config = dict(
    model='multi-label image tagger',
    dataset='made-up road signs on poles',
    train_examples=122500,
    image_size=24,
    crop_scale_min=1,
    horizontal_flip=False,
    translate=0.12,
    arch='preact_resnet',
    norm='batchnorm',
    hidden_act='leaky_relu',
    drop_path=0.2,
    depths=[5, 5, 5],
    kernel_size=3,
    stem='deep',
    avg_pool_shortcut=True,
    widths=[64, 112, 192],
    num_labels=58,
    init='trunc_normal_002',
    residual_init='none',
    optimizer='soap',
    beta2=0.99,
    learning_rate=0.0026,
    beta1=0.95,
    shampoo_beta=0.95,
    eps=1e-08,
    precondition_frequency=32,
    max_precond_dim=1536,
    merge_dims=False,
    one_sided=False,
    adamw_lr_other_params=0.0012,
    max_grad_norm=5.0,
    max_steps=8000,
    batch_size=512,
    epochs=33.4,
    lr_schedule='cosine',
    final_lr_fraction=0.1,
    warmup_steps=160,
    weight_decay=0.1,
    adamw_weight_decay_other_params=0.05,
)
Rows from block 9 of a small multi-label image tagger, named by matrix and row number. Rows with one number belong to one channel. Each number is 128 + 32 x the weight over its row's rms, rounded and kept within 0 to 255. All counts start at 0. Numbers have three digits each.
After each channel's rows are labels from the 100 images, of 14848, where the channel reaches its highest value: "lies over" is the class under the peak. Only what is clearly more common there than usual is listed. The data: made-up road signs on poles.
# convs0: first 3x3 conv (model.blocks.9.convs.0.weight, 112x112x3x3, each kernel summed), inputs 56-111
# convs1: second 3x3 conv (model.blocks.9.convs.1.weight, 112x112x3x3, transposed, each kernel summed), outputs 56-111

convs0.71:098082113144127129119145128108178118105057152161133084125120127076119140147112153173134136137098084104156116156114102139056164038101147146139194108148161187128124156071
convs1.71:156115135147133115145101114125107122171116179166162143098111087102099070047140149133137096127102117108165160131112118078108153104146051090171163088165139154183157115161
lies over: face

convs0.93:038127161110160134130098178174118107119192120107191100029119102139111056152121095074144111095120172119136164087148122143080105121144148077120117111124132097165146107042
convs1.93:164123131116126121063109018130133112113092134090154206115145167112144187112131131182131135131166113104140182142121110066139162115117086157090129128157126106156138103154
lies over: face; symbol

convs0.38:083128167097074116142145128174143104145180183078178178130130088082106123155097126143087113116092105087106081203151183084110120168133117101182086135159076167126110089117
convs1.38:141104072143184145125158148093125124146147073158139093144123157182137136080117160076122135160119093128127148088161149123141094128184168156120178120159077067123133134201
lies over: face

convs0.50:144135153138145139112137106150130108133111132109074169124060143109125158094119136198073123113106093114089118110135093083157094098185132146137126101160115158213094199140
convs1.50:140149189081136127151115208141130044091119122161137101180121148183160110119154173108160158148114118136094117186129113156129165123143146112099110179134148106109151150158
lies over: symbol

convs0.97:102099166094067096085162128176115136096122100093128115062083096114073086136127147128086082129123099112114147082161101112175097152178153116121131171152135112160050139170
convs1.97:120079096178086172139145120159148123094146110138149145154157150130159113159115150075139141145132155059166103140122149206093132141164073222124144097109133148136083097148
lies over: face

convs0.76:103079125124000129069169140134182104128136138193143120232129140160130117142136067106113104105106132123148140144112121153124158144145149097103091145127123136132134116140
convs1.76:147148174132142127183066103169078076161112066106083166088130157154101148146124101101143087129183166096157092062141112114125127183125107099097152144148105139150138115144
lies over: rim

convs0.30:140092146057140126115120107103111117125144139126158149126180123149088134136076165166068148181109073085079128111155145119121096103066132110122128088066102171139109153116
convs1.30:078199108152098124094157173139119110113109105157107096173055121178116157123161130134143156135154136108175121168132123165122143136113124176203127140128142146068146114093
lies over: symbol

convs0.66:096153078184120153112113154135148090085122057124147127085065139109078166112111179102192116139134088087204165095129120158086117123095103136118083139096152170131077163129
convs1.66:138119138164138185136131156143085171055176069175107103093088146131131079117077127120109116094137124104149090164143134173110121172131154106022098093140147170175123177134
lies over: symbol

convs0.18:132099111149127096094072112157156095090117160098114121146080153109098151094159099133140050065200142101135073168154114167167111125165138083100173098094128096180127142129
convs1.18:167095185165132163108114139133099150172144113142146118097115133131068103133084091101132103141118167200088114177121150070120116107119112113080104085144164057036088115150
lies over: symbol

convs0.17:107111088140109133093155158180117116152141142130165131107140122122054094138064129111061147114133104116115156122071050146103108090173116084185120051100103149169151121137
convs1.17:154169142206173088165106194144102177180162157199125095127102166112087119104147112135125129129130172139149084171126156141106175121193114101110109168123132129145104154150
lies over: face; symbol

convs0.40:118091124157151130103174093166131092118117116111171097124128113169087124197164205134128130052116117110155175076122112126073145139132117140075097143105148094103121136138
convs1.40:130155149112138096093137134123152116081153159078131090132128080078115128069087031138143037150117143134137079120065137129117117108125140181126147130092134134118151127110
lies over: face

convs0.28:088126168142089123070086105152072148125182142054123135072146114109081103150093106141127124091122133057169108161137128080128155156109126133148142071057120128165086206139
convs1.28:195058082113109084177137163064140121100145085149128077154085081123163156105231142123068136137161137153142122080124107124104070122106146103176158156138092109178181079145
lies over: face; symbol

convs0.47:095110172163115121118147143152126147134152161067101112101083136126139078121121076155137166143116097153061131118141162144052104107115093108116128141169084061108113142189
convs1.47:112138067177134176114132124119078150088164088102103054093100117114113107090151133135087124126134180140157113082174123072101080097113130152087122132113123088127119177119
lies over: symbol

convs0.26:101091138099053102107113187188069152143121138097146160124148129189077102088153158117058147118112128093110138130133103142115149153167166121121110136099126096103168132105
convs1.26:129153177163125169091121108158159150094092176164189082103097087075093095130069152167139122122152083123118112158140103156131164128124081168125125153121153120130078140139
lies over: face

convs0.52:091108113137146122131147105137139081124109110162090098121113112204070181129137146197064117087117126160149119152129136121067136117123095099082114066060151137125124156111
convs1.52:138106131186059126147129079123082144135109190084098127099131139038150111172147107088213140109149134130150105108115163097165158123107142148144114166120105159144083139123
lies over: rim

convs0.101:092114154101118149204061104099147199105185154115139175105120099154102138067085128171139100079134112153097158092110115157092102094133149096147116064104121134132125124082
convs1.101:076130109150123080133141144089130158125091151105114192099151115143178146140141135174131121167155104132141164152034065108156131150114083149143163070119113150115128113112
lies over: face

convs0.103:086153097130105089138131066105133098101075215082121043164099127208094101176144153149172103133044143110141151148086136156119124123136175134159106126080148123094142124135
convs1.103:115142134135154111140136150083082104096175105128099129069077081031136149159113137114104134109137144153172135071085076175048100106118140112137100135086145169087086095071
lies over: symbol

convs0.90:067096124132116095105133141164143152108129117145174150145086115132102129102105138122097083088117096133177057184160106162125103172152100096084189126104157141105126128066
convs1.90:141145125106136141121118176156120148151122137039125099096135112125126096148139132143141165108162112153100153105112217110179093119116179121110064118104094144118125116115
lies over: symbol

convs0.35:136143154129147160123117078153120155168089053159101113103107117133074160121114143104089145141144120124144099104140153098102188158106164090161153115112091155227122125148
convs1.35:141134116167132119078157105069137121150152151200143139149143124096117093116168155094130108144161141147116133158114125107105116133067088101173188111150137115141157151130
lies over: face; symbol

convs0.110:077111123145113075101159156114193078098139174123105080154170135167192189140145147163084103121102137074084152082167150160127109170123118072121104086064141135206143136129
convs1.110:151119099121159175120118130132152131169119113077109065156148099063124103137085100118123123166171130091142153120118170112079093153107186138082099139149117142089093128099
lies over: face

convs0.99:076137139145065169166121129144081121092101185094166092116123110137101130123130108159143123104116049084107144135141158096134120094114140138158141095187118155150113141143
convs1.99:197108071165157128107105106126158101191174097134125138094094148092143159118140146144061183157163110188066112125127119121101166142147169076134156128106142086162081131115
lies over: face; symbol

convs0.74:176132122169103160078073097163103123102132086185104052082102116118087137113078114118122144116077055127118141152125160106142133130095102157142100084139086128127119149121
convs1.74:111111082075119124121110120156154149108128159144114178157186148159140200200112120109090102137119153103146115135145135082186130093135098142091150157118176072138158144100
lies over: face; symbol

convs0.34:124140152146165111144089127131141114150117135092053098128135113111144116170101061140119115111070101071167108106104122103145167182151145096123128118171120108145152081162
convs1.34:101159195138109148130143069088133175082148133143128130154147173140116136136096155136111153126146139098103140177131096163140105107105105131097143143091174100077142177125
lies over: face

convs0.102:131116094118099067179137152106078151083150046080106101136099075149194123123069106121107213104159113089117120129132137166110149138140116102089150101101142134111142061138
convs1.102:150137105123130059154095115120102165180188157124146110131076101145137201141090134100142130128087160166189147132147122115145175146182177136098136124150139099109075095172
lies over: symbol

convs0.39:141143077115150182141114148137090108091133166168111086131133121101132142129133188079094118119155103118131193163148113075112073156162126149101166081133128168117127136152
convs1.39:148112146137108103178148107121147171143092115110120106123113095142187140166159122207126161131197117182213128144133137150147058119083160094188170123145193164111171174144
lies over: face

convs0.89:104126157105146134114174193142110123078083151156108125106168133090096181142105167114125156159133155112145133095108083173124037083117094135073097101118160114118124107099
convs1.89:116144144157106156182178126105144110162110108123131139118084117184127131128120084150164104106100192119151126090167186135122132178115165089169091124142153129096122142153
lies over: face; symbol

convs0.81:103124000143137120088167136147179152129141083146142207163117145108068103126152143135090126126103247126134134115144138156128114111145177132113142187091144167144101067138
convs1.81:134096110131157125150119172182159138139150113136130151119214123159136147122126148135072139156126174098105084085144148108110147126143097169185170138154104089153184151126
lies over: rim

convs0.100:106100117123134133152125146129153081175106141120119095104179129137117159106092114142086131120094129159072175119123121121118104095080157103158108131051076094110156118154
convs1.100:140144161199130132188111137115090095058120132181130126076077190099100156101085113145145120147105081092076141125157135147120162166205107147138115107102101078119085083102
lies over: face

convs0.75:120127120169131163055148093167129097114141216142122104103143118119168146165129116126072145110139093032140142196093187193085120162140177140172168065089136160129102177094
convs1.75:109125118180141112090143044145141144116121159134071194146145148113088127060122164114155147151047096152120137128120156164142142203125138173163193124121098143107159138084
lies over: face

convs0.11:116153149103106101159137188104131136123205112133142174154088159146122088115134147148166110103128146136134126066100130151142117127067129141082096165133080057075150100117
convs1.11:141149100171158163077158070123149112180133179177072153144185118091163159131134086163142148140125126139107140136175151153162118133095153068179147086102159121152133157165
lies over: symbol

convs0.53:072159140126076101129089127104185099036175057137094116106099115131116169104090185161129095110087067147154119092133147165138107087135089098141119115151132128107133080085
convs1.53:167074140091133089143151149162107096114153152123162118128153136170121092110144161124141132130000094129123146152117090143167111190186165161152115152146081176145096169124
lies over: symbol

convs0.58:067138155085112092111156152077165112138115117143200154123124085147117154118092175112111154144115085091095151097168129185143028122128125158099156125101097157160146106107
convs1.58:143136097109132116160171105156138128079129072149136106156167124120190129159164157192177145154160122087118168137120134109152084108090168092155109108074129179186134099137
lies over: face

convs0.46:105142137116146087109000145137025155112159111138192149169143139102126174118101158120108099074083150135136134111127139149113147156130136139123131138132143137089116090120
convs1.46:106135112077114156148144159165162127142119167126154057191140101111130098142125087151110119129179133080129105096077126133120099057111101135141096141097114039160129166116
lies over: rim